{
  "arch": "crnn",
  "model": "audio frame classifier",
  "dataset": "single English command words and digits, spoken by a formant synthesiser in many voices",
  "train_examples": 78125,
  "gain_aug_db": 6,
  "n_mels": 80,
  "hop_length": 160,
  "input": "log_mel",
  "spec_augment": true,
  "win_length": 512,
  "num_classes": 41,
  "output_stride": 2,
  "norm": "batchnorm",
  "activation": "hardswish",
  "depths": [1, 2, 2],
  "kernel_size": 3,
  "stem": "single",
  "widths": [128, 160, 192],
  "rnn_width": 192,
  "rnn": "gru",
  "bidirectional": false,
  "rnn_residual": false,
  "rnn_layers": 5,
  "optimizer": "soap",
  "beta2": 0.99,
  "lr": 0.0047,
  "beta1": 0.9,
  "shampoo_beta": 0.99,
  "eps": 1e-08,
  "precondition_frequency": 10,
  "max_precond_dim": 512,
  "merge_dims": true,
  "one_sided": false,
  "adamw_lr_other_params": 0.00086,
  "grad_clip": 3.0,
  "magnitude_pruning": 0.3,
  "steps": 4000,
  "batch_size": 64,
  "epochs": 3.3,
  "lr_schedule": "cosine",
  "final_lr_fraction": 0.05,
  "warmup_steps": 80,
  "weight_decay": 0.2,
  "adamw_weight_decay_other_params": 0.05
}
Rows from block 6, named by matrix and row number. Each number is 50 + 15 x the weight over its row's rms, rounded and kept within 0 to 99. All counts start at 0. After the name is the row's rms in percent of the matrix's.
# weight_hh_l0: GRU recurrent weights (gates r, z, n stacked) (model.rnn.1.rnn.weight_hh_l0, 576x192), inputs 96-191
weight_hh_l0.367 090:84 21 24 59 41 50 46 50 56 26 92 38 70 50 73 50 37 68 58 65 62 62 71 32 94 28 22 39 45 29 79 50 44 74 56 50 70 60 57 55 50 50 50 50 54 37 21 42 33 45 50 23 50 50 50 62 40 50 50 43 50 50 79 49 50 73 79 67 73 41 89 50 83 50 50 50 34 48 50 43 50 41 20 23 50 38 50 50 50 72 50 51 41 50 54 50
weight_hh_l0.368 094:50 08 36 31 56 64 38 64 50 68 50 50 66 33 63 42 50 37 55 50 50 54 62 32 50 81 50 50 51 50 80 51 87 22 73 21 50 28 50 45 50 44 17 50 72 59 31 50 33 26 76 50 50 49 29 50 50 61 50 64 10 50 85 49 50 70 79 58 64 16 45 41 34 50 50 69 50 50 75 40 50 78 37 65 50 50 33 63 27 27 40 50 52 28 56 29
weight_hh_l0.369 085:45 50 69 50 50 47 32 70 50 50 50 58 15 50 50 50 41 43 20 44 50 50 59 61 50 77 33 50 48 50 28 81 50 51 24 40 50 50 52 43 45 50 31 33 59 50 20 50 86 52 74 31 45 50 50 50 50 50 50 46 53 50 39 46 39 14 57 31 33 83 37 64 57 50 79 89 79 46 50 27 20 17 50 50 50 62 37 50 37 32 77 47 71 50 51 66
weight_hh_l0.370 090:50 62 30 50 60 64 57 50 75 50 50 51 50 50 76 36 56 67 50 32 50 50 50 39 27 37 50 50 58 50 73 55 50 43 50 50 50 50 68 50 58 50 24 11 16 49 76 59 57 50 50 50 25 72 50 38 69 46 21 50 50 19 47 50 77 50 50 50 57 50 66 54 50 67 63 50 50 55 50 31 51 29 50 50 50 50 71 50 54 50 45 14 64 51 50 76
weight_hh_l0.371 092:50 61 42 50 50 50 72 89 50 50 04 25 50 58 63 32 79 05 45 50 53 41 84 46 47 38 50 46 46 31 42 50 50 50 75 60 50 62 50 47 50 49 45 50 69 50 54 53 59 50 31 56 76 50 50 54 50 50 50 80 67 61 85 43 36 50 50 41 50 71 78 35 49 43 41 27 50 56 83 47 82 50 50 39 46 50 44 22 42 50 72 47 50 31 50 50
weight_hh_l0.372 110:20 30 65 65 60 53 50 50 60 77 69 30 43 56 54 53 50 58 39 60 50 75 50 69 50 50 50 46 36 50 60 54 57 52 13 47 50 50 51 84 29 50 69 50 50 40 62 41 51 44 74 37 59 38 45 49 39 71 17 50 58 43 32 50 56 59 29 78 54 29 81 08 50 26 20 50 49 80 83 55 50 51 50 50 27 58 50 64 61 50 60 73 58 68 65 68
weight_hh_l0.373 098:49 23 50 71 45 44 50 50 50 50 31 38 41 43 52 40 51 56 50 51 50 50 12 50 22 50 50 69 57 50 45 69 21 43 50 50 50 50 24 65 64 80 64 79 52 69 57 70 62 50 62 36 31 67 50 68 77 73 56 57 50 50 68 52 49 63 50 52 72 48 58 27 71 50 37 51 82 50 50 56 48 50 50 50 50 33 49 32 59 50 38 75 61 43 39 50
weight_hh_l0.374 095:43 44 59 43 20 62 50 48 60 50 79 46 69 38 42 50 42 72 50 73 27 72 49 50 54 37 50 34 33 50 63 50 55 21 34 50 23 60 50 50 80 50 67 56 35 61 63 84 59 50 31 36 50 37 13 21 47 57 50 50 15 50 30 59 81 30 50 56 47 47 56 41 50 50 50 60 39 50 47 56 50 32 37 51 50 81 50 36 50 11 50 42 51 50 79 56
weight_hh_l0.375 084:76 50 73 66 50 20 50 34 64 70 50 44 51 34 46 32 74 75 72 69 41 52 50 50 48 50 50 58 50 70 50 50 69 31 43 95 49 50 50 84 50 74 60 49 56 61 50 50 69 27 34 27 50 50 50 50 50 24 50 24 56 31 50 50 42 70 50 50 26 50 63 59 48 53 62 34 50 02 44 20 53 50 50 50 50 28 36 91 57 39 39 50 43 51 50 57
weight_hh_l0.376 087:50 50 51 76 50 43 34 68 25 55 39 52 50 50 49 40 50 63 50 50 50 69 69 84 48 50 50 70 60 59 50 50 50 36 82 60 50 36 50 50 50 22 47 50 69 30 57 50 50 81 88 30 50 44 50 50 50 69 50 50 80 50 43 43 50 50 50 33 61 56 50 50 50 55 22 81 59 54 50 62 75 50 50 68 50 41 43 50 00 50 50 72 50 62 70 64
weight_hh_l0.377 107:51 50 50 55 54 50 50 65 50 36 48 58 35 39 34 54 50 39 76 50 50 57 50 70 82 50 25 39 30 38 51 53 34 66 43 32 33 57 38 51 65 50 50 28 67 75 42 54 36 49 59 50 50 64 72 85 75 25 41 62 50 50 90 50 62 42 84 40 74 40 56 50 58 48 99 57 57 66 50 70 23 75 70 50 36 42 55 42 27 73 33 59 50 28 50 41
weight_hh_l0.378 103:57 58 42 54 46 43 57 67 50 50 32 33 46 56 49 45 17 50 50 52 70 50 73 48 29 50 35 78 50 23 50 50 50 50 86 50 50 30 71 50 50 37 50 50 55 45 76 48 48 50 71 51 71 50 50 50 47 83 50 50 83 38 50 14 50 26 61 50 55 71 50 50 29 50 50 50 44 84 40 45 78 41 29 56 31 47 38 38 16 33 58 74 45 44 50 30
weight_hh_l0.379 099:33 61 47 59 42 57 90 57 56 14 53 50 50 44 66 53 57 50 62 62 83 45 50 36 14 52 41 67 59 36 80 56 40 49 36 50 45 46 65 50 48 46 42 63 50 53 28 50 53 32 31 60 68 56 50 59 61 58 50 62 50 44 50 48 66 39 50 67 60 75 25 50 50 40 43 49 78 48 24 59 41 46 61 42 50 50 50 50 57 46 56 16 57 41 38 71
weight_hh_l0.380 099:50 50 47 90 24 48 50 50 57 51 64 34 55 32 49 50 50 50 51 49 36 60 50 50 96 50 55 59 50 45 48 23 55 30 50 50 27 44 56 11 53 33 63 41 51 50 25 50 50 50 50 85 50 33 48 37 50 46 76 50 50 77 44 50 56 15 50 97 50 72 50 31 50 81 40 39 59 47 57 71 77 40 57 34 50 50 37 50 50 50 67 54 50 29 50 22
weight_hh_l0.381 089:20 50 59 52 27 75 24 19 56 61 41 50 46 49 50 54 50 46 36 31 30 64 50 50 50 62 01 50 53 42 48 50 50 31 67 39 45 49 50 50 25 28 10 60 66 50 50 50 50 50 50 60 50 32 50 50 32 34 71 50 76 48 50 62 50 35 83 57 61 50 69 38 50 50 62 50 50 60 57 47 48 63 35 50 46 50 50 50 34 51 49 50 17 65 44 44
weight_hh_l0.382 109:68 50 67 50 68 50 50 59 65 78 48 46 20 63 50 50 50 38 48 42 55 54 50 50 50 29 39 50 50 41 54 35 60 81 50 30 43 44 65 72 50 37 49 57 50 50 42 33 55 20 36 74 50 39 40 00 50 50 38 47 50 51 27 26 73 82 50 58 50 28 45 50 50 47 50 86 59 50 31 66 67 50 41 35 50 67 50 43 50 50 62 39 50 35 50 50
weight_hh_l0.383 091:67 46 66 51 49 51 74 50 45 55 63 49 50 63 43 61 50 50 50 24 67 29 38 50 43 53 50 50 50 50 73 45 65 50 50 57 48 33 48 53 33 32 51 31 50 51 58 50 38 50 44 43 75 50 48 76 50 84 57 46 59 43 76 42 75 63 59 35 20 31 52 50 60 49 88 35 64 50 70 70 58 27 50 22 50 39 44 29 41 59 50 50 50 38 49 70
weight_hh_l0.384 089:50 52 63 34 54 50 50 50 28 78 28 48 64 50 29 37 25 40 73 65 63 18 41 43 50 23 68 50 63 50 70 50 50 61 50 44 83 52 77 36 78 53 50 54 87 50 61 49 75 68 59 48 74 50 67 72 69 71 53 29 50 56 24 75 27 50 85 72 50 32 55 50 50 42 38 50 50 57 42 50 61 69 34 50 54 49 50 33 49 38 32 43 37 85 27 26
weight_hh_l0.385 100:50 38 55 59 50 31 50 54 50 59 69 50 54 50 51 52 50 50 46 56 30 63 50 77 50 50 30 52 39 51 42 51 46 51 58 31 50 50 47 50 50 50 31 65 73 68 50 43 30 50 36 66 08 67 40 54 50 50 58 59 41 61 60 45 19 50 56 50 84 77 66 62 78 50 64 49 50 35 37 50 22 36 50 50 50 77 58 50 50 33 50 49 42 29 78 18
weight_hh_l0.386 116:50 50 50 86 85 12 32 49 50 39 42 50 65 55 57 33 28 53 53 67 67 47 50 55 24 64 56 50 44 75 50 50 48 34 73 50 51 36 50 51 21 23 62 30 50 66 68 50 27 62 42 50 27 52 46 52 50 64 41 54 50 50 29 50 50 50 32 48 50 22 60 69 47 44 50 58 74 54 66 41 50 64 35 65 50 78 75 40 51 77 50 67 74 55 50 69
weight_hh_l0.387 091:42 62 50 50 50 50 50 50 34 50 50 57 55 88 49 30 55 50 49 36 34 62 60 50 50 52 50 50 42 68 43 56 50 53 18 50 42 58 50 66 29 50 50 86 50 50 50 60 61 50 32 53 50 46 38 73 33 50 73 47 78 50 71 50 55 50 41 50 50 62 74 50 52 23 60 50 76 53 50 65 49 50 50 50 42 72 76 43 40 54 73 50 70 66 38 66
weight_hh_l0.388 110:65 50 42 24 46 71 50 50 44 65 34 55 25 66 50 72 54 79 50 87 50 50 44 45 61 61 44 50 38 37 50 34 50 28 74 28 27 44 50 50 50 32 49 50 45 50 50 27 35 47 50 87 52 50 55 53 57 50 50 50 38 50 11 50 56 34 21 55 31 55 75 50 53 57 38 75 56 50 18 35 50 50 19 99 68 69 66 40 50 50 38 50 57 51 46 64
weight_hh_l0.389 097:42 36 59 50 50 44 50 43 50 54 50 35 65 40 53 59 56 50 68 60 50 75 74 68 46 70 50 33 72 50 77 54 34 58 49 31 50 50 63 47 78 61 47 66 69 46 63 50 27 50 61 50 54 38 78 50 50 65 64 50 54 47 20 45 58 50 36 65 38 31 50 50 50 50 50 59 33 50 73 50 52 50 50 25 50 14 51 50 32 50 50 50 34 39 55 50
weight_hh_l0.390 109:50 26 77 59 74 50 62 60 75 68 50 50 35 33 60 51 50 69 25 50 37 50 49 54 50 50 32 68 63 48 75 67 71 50 44 50 42 33 11 67 62 38 50 71 40 32 50 35 57 33 38 52 27 72 50 30 79 53 50 48 26 50 50 50 57 50 34 37 20 50 53 57 38 50 50 36 50 34 55 33 50 24 50 34 40 32 47 50 50 65 50 84 39 61 50 45
weight_hh_l0.391 099:50 50 62 50 50 73 50 94 54 59 48 82 50 37 50 70 33 60 11 40 42 50 48 50 66 51 25 49 61 39 10 24 51 50 50 76 57 38 50 50 58 39 50 75 56 50 63 26 50 50 50 68 64 18 12 64 30 30 42 51 32 29 50 69 49 38 48 21 50 52 50 46 91 38 32 69 62 20 54 63 90 56 53 50 60 71 45 50 52 34 64 56 50 47 48 50
weight_hh_l0.392 105:46 50 50 50 58 35 78 13 40 57 50 63 50 50 50 50 50 58 50 65 50 50 34 50 34 52 66 45 43 22 40 00 50 47 50 58 50 50 50 55 50 40 52 50 67 50 37 35 62 41 50 50 50 71 70 60 48 42 43 61 50 50 50 66 59 42 37 70 54 42 23 50 50 47 27 38 40 47 55 43 47 50 55 59 37 47 40 50 59 34 50 50 42 52 58 35
weight_hh_l0.393 108:50 30 62 37 63 32 64 55 24 51 49 50 50 50 86 30 50 64 50 50 55 50 36 62 75 38 78 50 56 37 33 50 71 54 41 46 50 31 15 48 23 63 56 50 10 74 52 59 50 50 32 74 59 53 23 50 55 38 56 39 50 33 26 56 37 40 43 65 52 63 63 50 61 72 35 24 20 32 71 37 50 50 41 60 45 44 51 39 66 50 54 33 78 50 58 59
weight_hh_l0.394 108:50 50 58 27 50 53 61 44 40 50 37 50 66 51 50 50 52 50 19 50 76 40 49 50 21 50 48 39 44 30 54 50 49 27 50 58 43 42 63 59 27 23 43 72 45 20 50 49 50 60 32 51 89 58 71 50 53 50 35 50 83 32 17 50 50 50 28 57 50 69 39 45 50 70 50 31 50 43 50 50 50 26 44 66 46 50 60 96 32 53 32 50 36 45 39 25
weight_hh_l0.395 110:50 36 31 67 50 50 47 58 48 59 40 67 50 39 30 38 38 28 50 57 43 63 50 38 50 50 24 50 44 50 57 50 40 66 50 50 34 50 83 12 42 46 21 50 50 61 50 68 64 33 62 55 70 50 26 68 46 50 51 51 61 18 50 63 55 75 50 50 50 50 45 50 50 26 17 46 50 46 50 50 32 36 62 50 57 50 68 50 24 50 22 50 53 50 62 50
weight_hh_l0.396 113:50 31 50 51 39 40 27 66 73 55 60 30 37 53 57 50 71 50 28 53 51 50 56 50 72 54 39 50 50 67 59 22 71 68 72 64 43 45 61 58 48 68 46 68 45 44 79 35 50 50 50 76 27 50 47 54 63 52 47 27 18 60 58 40 65 50 51 30 75 50 50 24 51 31 42 50 36 50 39 40 31 50 54 30 61 56 45 61 50 50 50 29 50 86 50 34
weight_hh_l0.397 102:57 50 35 67 59 37 27 68 50 50 32 55 44 50 48 39 70 62 63 24 18 26 63 50 59 50 50 47 52 50 04 19 55 28 50 50 50 48 44 44 58 71 50 66 50 58 50 50 56 26 18 38 50 46 59 59 42 37 50 50 82 50 62 50 40 39 34 50 68 30 50 64 74 61 50 38 48 50 45 62 40 55 50 42 50 16 25 46 50 46 51 68 87 35 42 50
weight_hh_l0.398 097:38 26 38 46 50 21 50 34 50 50 21 50 50 28 50 28 50 50 17 50 47 63 32 16 50 63 56 50 49 44 50 50 49 52 78 50 29 69 33 53 60 50 37 66 48 27 33 66 56 54 52 57 50 50 35 69 50 65 54 49 87 13 77 41 50 50 71 50 50 59 61 60 50 56 50 50 50 46 30 62 32 50 49 63 67 48 50 18 51 50 26 39 45 53 42 50
weight_hh_l0.399 096:66 89 36 50 50 60 50 50 69 58 30 63 53 56 50 46 76 20 58 33 50 50 50 50 46 50 50 39 19 61 51 67 50 27 50 50 62 83 50 50 50 53 65 50 62 15 32 50 66 50 50 58 31 56 44 32 58 42 89 50 21 50 34 31 50 44 30 64 22 59 79 49 50 78 77 40 32 30 58 50 80 42 50 40 76 50 50 42 67 19 47 50 60 40 45 50
weight_hh_l0.400 091:33 32 50 34 09 49 36 50 83 50 50 74 33 38 22 50 54 27 50 57 70 45 18 39 56 50 64 47 49 64 67 50 33 50 38 50 51 50 27 54 48 50 63 50 50 58 66 62 65 49 62 50 49 50 50 50 59 50 50 50 56 50 17 78 68 42 30 50 61 62 59 73 57 41 50 33 49 26 43 44 50 50 80 65 55 50 67 50 71 50 25 64 67 52 15 59
weight_hh_l0.401 092:64 54 45 63 64 32 38 50 30 44 49 47 57 05 49 33 50 42 65 11 73 51 47 50 38 84 27 47 32 50 58 50 65 48 50 27 50 48 50 59 56 50 50 50 50 70 31 47 68 79 50 50 68 50 38 49 50 50 77 50 61 50 52 24 43 50 50 50 35 50 50 50 37 72 50 24 76 33 35 50 30 38 57 72 42 58 60 38 46 56 77 60 46 47 25 63
weight_hh_l0.402 114:49 79 50 20 31 61 50 50 67 50 91 55 02 54 42 52 29 29 60 40 50 24 50 30 33 34 25 59 62 63 50 61 62 69 46 72 50 84 78 26 39 62 50 35 52 62 62 70 69 73 58 46 51 54 51 58 75 50 50 36 50 50 50 51 70 43 35 39 42 50 58 39 57 46 56 50 50 40 50 62 58 63 50 57 50 50 50 50 50 50 50 57 26 71 50 26
weight_hh_l0.403 094:50 40 50 68 50 25 52 58 50 92 71 50 54 50 55 33 50 46 58 61 50 70 53 50 44 50 50 72 50 14 30 56 68 32 49 18 31 45 50 50 68 50 50 89 54 50 50 57 51 30 49 45 28 74 17 42 62 33 50 48 37 33 58 50 61 05 56 50 50 39 32 50 54 55 56 47 23 71 32 50 79 50 53 50 50 34 45 50 58 70 63 50 46 84 50 50
weight_hh_l0.404 097:45 50 64 50 61 66 45 56 50 34 52 50 46 70 67 50 50 17 19 82 50 49 43 50 50 50 13 44 33 50 36 58 65 70 50 50 76 50 50 26 82 41 38 66 51 23 76 49 52 54 50 47 50 40 33 21 37 55 50 80 39 36 50 57 50 50 50 50 54 50 50 56 50 70 57 28 50 47 50 50 50 57 50 62 70 50 58 50 54 44 41 50 62 26 50 68
weight_hh_l0.405 115:43 05 68 76 50 56 48 59 50 50 50 37 50 50 68 36 50 68 50 50 47 21 62 47 78 31 50 62 40 48 50 65 33 57 52 66 50 50 65 73 59 54 59 50 61 47 72 50 60 17 41 56 93 50 61 50 50 50 62 50 59 50 32 12 63 63 73 28 44 41 50 50 50 43 50 50 38 47 50 61 50 34 44 38 32 50 15 41 54 50 35 52 41 58 65 28
weight_hh_l0.406 107:61 48 62 78 65 25 50 58 50 31 50 30 58 71 79 37 27 50 87 54 50 67 56 64 44 57 50 57 59 59 38 59 50 47 41 60 71 50 55 49 62 50 67 50 27 48 17 50 62 81 46 38 23 60 50 58 50 50 47 64 57 40 33 86 50 50 61 51 50 26 61 61 50 50 49 50 72 27 52 81 50 50 64 37 44 50 46 23 50 40 63 50 50 64 33 32
weight_hh_l0.407 106:54 62 50 33 50 40 49 63 43 44 47 40 68 49 50 45 87 43 50 50 53 51 50 21 61 57 72 67 50 50 36 67 44 27 38 50 45 50 50 69 39 61 42 50 52 34 35 62 40 37 54 50 50 50 50 17 50 21 39 45 40 46 29 50 25 44 44 62 48 60 38 51 33 33 43 62 50 61 51 60 36 93 50 64 21 50 50 50 20 19 60 99 50 43 63 44
weight_hh_l0.408 085:50 50 69 50 69 50 50 64 47 50 41 50 50 50 50 51 58 50 70 29 48 50 36 50 50 52 50 50 50 44 26 56 66 33 50 77 64 50 36 48 50 37 50 13 50 50 42 50 75 50 15 22 41 41 30 50 43 79 27 64 50 50 61 50 40 77 11 61 60 30 50 49 50 71 69 71 51 22 73 75 40 77 43 56 50 54 52 50 38 50 59 50 50 50 50 46
weight_hh_l0.409 115:50 50 32 50 31 50 56 45 83 04 50 90 61 29 50 50 50 50 51 36 50 46 50 59 34 74 50 50 69 50 31 64 50 37 32 37 67 50 50 50 48 50 28 25 72 50 43 54 69 65 50 70 50 50 57 55 50 57 32 50 63 45 38 37 50 26 67 50 53 59 58 73 64 50 50 63 39 55 50 50 50 42 24 83 53 50 52 73 16 50 40 36 50 43 38 30
weight_hh_l0.410 111:50 31 44 50 74 50 55 50 75 50 51 41 61 50 50 50 51 35 43 66 22 39 25 46 05 50 17 53 39 86 95 42 50 49 48 50 50 50 08 53 50 49 33 57 50 45 33 51 82 56 50 50 10 50 50 50 53 67 46 50 55 71 27 47 65 36 50 45 35 34 35 54 54 50 45 28 65 47 61 43 50 51 57 50 09 58 48 50 49 44 55 50 42 67 49 50
weight_hh_l0.411 102:53 61 58 15 61 50 27 16 67 50 77 67 50 41 50 73 44 64 28 50 50 46 50 49 61 49 50 63 49 50 50 41 47 50 50 47 50 50 60 50 42 42 50 35 55 59 57 50 08 40 37 55 63 37 34 47 32 50 38 62 65 47 44 35 50 46 90 56 57 42 50 62 31 58 39 36 43 57 27 50 79 53 43 71 60 40 47 44 68 59 54 50 56 35 41 77
weight_hh_l0.412 094:50 50 50 50 50 51 50 73 20 50 48 50 50 81 58 50 50 50 50 46 50 47 50 12 39 52 31 38 48 50 50 31 50 50 59 43 60 50 50 50 50 45 50 64 50 67 21 26 10 70 50 65 40 50 38 48 66 57 50 35 50 69 50 28 61 87 52 50 19 31 34 58 45 32 50 53 48 20 86 50 56 18 54 35 55 54 50 42 50 67 45 44 71 50 34 50
weight_hh_l0.413 101:57 40 26 09 58 61 80 60 46 70 37 50 89 56 50 50 50 57 50 74 50 50 40 45 51 50 50 30 46 59 50 37 68 50 81 62 50 50 50 50 72 50 50 50 50 59 50 69 33 50 50 50 46 51 45 50 78 68 58 67 44 50 45 58 54 67 50 31 50 74 42 50 50 38 39 55 40 50 36 41 50 50 50 50 32 36 57 28 57 35 50 58 50 29 50 45
weight_hh_l0.414 104:65 23 76 50 56 53 50 44 60 58 63 50 73 44 60 31 45 54 50 55 55 37 70 61 65 62 63 50 64 40 72 50 58 51 50 36 50 50 36 50 50 91 41 94 50 50 39 66 50 36 75 71 50 61 50 50 36 50 48 42 77 56 76 50 37 64 46 32 83 36 58 31 50 39 22 54 50 50 67 56 70 45 63 41 60 25 47 50 44 69 80 50 50 61 27 43
weight_hh_l0.415 103:50 74 50 50 50 55 52 50 50 78 50 50 50 31 50 34 56 54 95 69 38 44 50 23 50 44 40 57 45 56 89 50 50 53 41 49 42 64 58 35 50 50 50 58 50 34 36 50 58 50 55 32 25 50 59 50 83 50 41 50 50 24 50 50 79 50 27 36 89 70 33 68 64 43 50 58 63 39 64 47 50 40 57 32 50 50 50 36 50 50 46 50 50 69 50 53
weight_hh_l0.416 138:34 43 47 58 50 52 63 67 21 39 19 64 52 42 50 81 41 50 46 50 69 74 33 34 50 50 90 53 50 84 28 36 50 57 39 50 50 62 75 39 50 46 57 50 52 47 56 62 51 53 63 41 63 35 73 50 28 38 58 50 50 50 49 50 34 50 58 69 83 36 53 73 35 38 50 37 49 52 27 77 35 53 50 50 50 42 56 54 77 50 26 43 49 47 89 51
weight_hh_l0.417 092:50 47 67 50 82 50 50 41 00 42 40 30 47 62 61 50 50 80 71 71 60 62 53 53 22 50 67 50 50 50 68 34 50 37 27 50 50 78 50 73 28 37 50 62 64 50 61 30 47 25 66 07 50 50 35 59 58 50 30 53 45 50 50 50 30 50 48 74 56 37 21 45 51 35 37 50 54 50 74 43 50 36 38 68 50 44 65 50 50 46 50 77 61 47 41 50
weight_hh_l0.418 098:50 45 49 41 43 41 63 50 54 15 50 36 57 50 50 34 50 50 47 36 40 50 44 50 39 62 50 50 70 27 50 50 36 40 49 50 59 50 17 37 50 23 58 62 30 27 37 48 50 43 85 50 82 44 65 71 36 44 50 76 50 50 46 47 33 42 50 66 39 96 50 58 50 23 50 71 50 41 40 51 50 36 53 54 73 75 50 69 42 46 57 19 59 50 57 50
weight_hh_l0.419 104:52 27 62 68 71 52 70 50 52 49 42 81 60 30 57 24 50 54 49 66 76 88 41 50 50 50 50 45 28 45 34 50 79 50 50 61 46 66 49 70 50 54 36 50 56 47 50 67 51 51 59 79 25 50 50 44 40 50 50 70 44 50 50 39 28 50 50 59 42 57 64 46 50 46 50 62 50 76 64 73 67 51 46 50 37 50 63 50 46 51 59 74 53 50 50 51
weight_hh_l0.420 114:56 37 50 50 64 28 67 40 68 48 49 36 64 79 53 47 75 75 75 44 24 50 37 58 50 50 42 63 50 67 58 64 56 16 32 40 50 50 50 84 68 78 50 41 50 50 36 29 60 53 38 43 44 43 50 27 50 50 51 56 50 41 19 71 27 49 64 49 63 25 50 53 50 47 33 60 19 40 40 44 43 42 27 58 64 54 50 50 62 55 50 24 62 56 30 50
weight_hh_l0.421 098:42 66 40 50 55 50 37 57 31 16 50 65 78 50 50 50 35 48 59 50 50 58 59 56 50 55 44 50 38 51 34 22 50 09 64 56 50 49 50 76 29 81 47 65 64 50 43 71 50 71 49 35 50 58 50 50 50 39 25 38 95 50 35 26 50 52 51 42 56 38 50 50 71 50 71 58 50 63 58 50 19 66 67 44 74 50 59 67 48 52 50 50 50 40 68 38
weight_hh_l0.422 102:60 71 58 48 50 74 50 63 65 60 50 70 50 60 32 47 38 48 31 39 50 72 47 32 58 51 56 50 68 24 63 59 44 62 42 45 50 50 50 30 52 24 58 40 66 63 45 32 63 50 81 50 64 50 72 73 59 69 50 50 49 39 27 50 46 50 50 77 27 51 52 50 23 41 40 50 50 20 40 50 90 35 65 41 47 72 40 44 22 50 50 50 50 61 50 67
weight_hh_l0.423 080:50 40 99 68 12 46 22 86 40 50 50 59 50 36 57 50 56 65 45 50 52 50 50 36 50 50 63 50 53 50 65 31 38 44 50 50 91 50 50 50 55 36 65 50 74 55 99 50 47 25 38 50 50 75 36 41 50 73 50 50 50 57 56 50 50 40 50 55 66 50 45 50 50 50 50 50 50 45 77 55 50 47 64 40 50 50 50 64 59 33 63 50 32 62 54 53
weight_hh_l0.424 104:50 33 38 62 48 50 50 34 28 60 50 50 61 56 50 50 51 43 43 77 82 44 29 77 50 34 46 57 36 50 83 40 63 30 50 38 51 79 17 53 21 50 39 57 50 71 50 32 55 36 39 59 50 50 63 29 52 50 44 47 30 68 50 48 33 75 55 50 69 46 50 51 35 54 46 46 13 50 45 32 22 42 69 47 66 48 31 37 50 50 56 26 47 50 42 21
weight_hh_l0.425 119:50 30 50 59 48 83 50 65 24 38 00 48 50 50 50 50 29 69 47 49 66 35 70 44 32 67 89 50 50 68 41 32 50 14 40 37 52 36 34 48 50 50 85 44 55 65 41 44 50 34 47 51 31 50 46 57 42 17 50 53 54 50 30 51 36 61 71 59 64 46 65 50 52 63 50 50 53 56 34 50 50 42 48 50 50 32 51 46 50 50 55 16 50 50 55 81
weight_hh_l0.426 105:50 50 34 92 50 50 42 49 50 49 50 53 26 31 00 50 58 25 40 31 41 58 36 32 39 50 52 50 50 50 27 46 29 50 50 39 50 50 63 54 60 50 53 53 50 72 52 30 43 50 83 74 88 68 67 38 36 67 36 48 80 48 36 78 36 40 74 49 48 27 50 50 28 44 32 85 41 33 72 35 50 27 83 75 50 38 64 50 30 38 56 50 45 69 36 43
weight_hh_l0.427 106:50 28 57 53 26 42 50 22 20 42 50 50 54 68 67 50 50 50 50 50 64 73 58 60 35 48 50 50 62 76 76 62 50 68 35 46 60 64 43 50 62 34 42 50 99 56 47 41 50 28 39 59 68 72 50 24 50 74 40 63 43 50 13 23 48 67 40 50 50 50 53 50 50 38 36 56 50 50 32 25 50 50 23 50 50 63 52 50 50 50 54 39 74 50 50 50
weight_hh_l0.428 101:50 27 31 57 41 31 53 50 39 50 74 24 50 50 50 50 75 76 50 50 48 65 50 72 61 79 49 50 56 62 42 58 42 23 37 51 38 50 35 49 57 50 26 50 69 50 63 50 00 50 62 72 80 61 76 53 50 47 50 43 38 60 50 51 58 28 50 57 50 49 50 46 50 35 50 77 19 47 81 50 50 50 59 48 48 50 50 39 67 38 50 47 50 34 50 50
weight_hh_l0.429 092:74 57 59 44 79 34 68 50 31 07 06 51 50 50 50 50 62 34 42 51 62 50 50 65 48 36 46 61 55 64 30 50 37 56 84 37 50 50 73 74 57 50 43 64 40 56 47 48 72 50 13 11 59 56 50 59 50 49 67 49 18 58 62 50 22 43 50 50 39 71 75 42 37 84 52 77 50 33 50 50 36 44 50 33 59 58 54 42 49 50 50 39 64 62 24 63
weight_hh_l0.430 096:29 39 50 35 50 70 62 75 54 40 50 33 45 26 26 28 60 33 50 26 42 50 41 31 35 50 50 51 39 50 17 50 50 61 58 66 50 37 38 50 45 77 05 50 27 47 43 39 57 36 50 36 63 62 18 27 50 78 33 81 50 48 30 55 50 54 59 73 46 40 50 53 49 50 29 59 38 63 50 50 50 41 50 50 76 50 32 74 46 44 31 50 50 52 63 43
weight_hh_l0.431 104:31 41 55 50 50 57 55 71 64 51 72 49 37 50 32 55 36 55 16 50 70 50 53 50 45 25 50 50 74 40 26 50 60 50 50 50 50 61 50 50 69 46 64 76 30 41 36 50 60 50 79 50 90 58 50 45 19 62 84 59 65 53 50 48 74 50 50 56 50 70 86 50 50 48 84 43 78 25 51 50 74 31 56 50 25 70 31 32 49 50 62 40 50 50 63 66
weight_hh_l0.432 115:48 49 53 50 54 39 61 22 39 49 42 76 55 70 50 38 50 68 22 65 50 50 53 58 50 30 50 60 65 50 25 47 50 50 59 47 51 90 50 51 78 49 44 40 77 75 51 50 42 50 50 59 50 47 50 51 79 50 77 50 41 50 50 24 53 40 55 50 70 50 50 50 25 81 64 44 36 42 67 52 50 36 50 49 23 50 77 50 50 49 56 42 50 75 63 28
weight_hh_l0.433 111:62 33 41 88 68 50 63 54 55 49 58 50 64 47 40 79 50 49 51 50 72 46 33 64 50 47 71 68 50 64 50 62 52 50 50 50 51 44 34 50 71 64 50 65 75 27 50 62 55 55 50 50 63 68 24 53 37 42 50 62 50 45 75 39 50 61 50 50 62 54 36 82 48 50 44 19 31 37 34 50 80 80 50 62 82 50 28 78 52 78 22 36 50 77 50 08
weight_hh_l0.434 093:76 50 50 50 52 86 32 30 50 50 50 55 29 50 50 51 55 50 50 91 52 50 67 56 70 50 47 50 50 50 42 63 64 22 50 71 11 86 50 47 57 66 32 46 48 50 54 63 50 64 50 50 50 56 16 50 50 62 70 50 72 34 50 50 60 37 50 78 30 50 57 50 33 50 50 50 67 65 45 50 50 75 65 61 56 52 50 50 59 24 50 59 49 69 63 50
weight_hh_l0.435 115:50 50 59 56 50 44 50 51 49 58 58 30 69 38 61 50 36 66 55 50 36 34 62 50 27 42 70 50 58 50 46 58 59 52 52 55 78 65 73 29 65 50 50 45 71 50 34 57 66 36 51 39 63 62 60 37 53 50 42 50 45 58 32 62 50 50 31 55 73 42 41 38 42 50 40 29 79 71 77 26 50 77 28 60 47 63 31 67 50 66 44 59 50 50 40 30
weight_hh_l0.436 103:50 40 47 43 17 50 28 50 50 59 66 61 50 62 72 50 50 76 50 50 68 50 77 74 50 50 48 68 50 50 76 50 50 17 25 63 28 50 51 45 34 41 50 50 50 86 50 50 50 30 36 50 73 73 42 42 62 39 27 40 48 20 29 39 24 50 50 50 50 37 50 61 85 50 47 37 50 39 69 36 50 50 30 49 55 36 50 53 82 34 80 34 38 48 26 40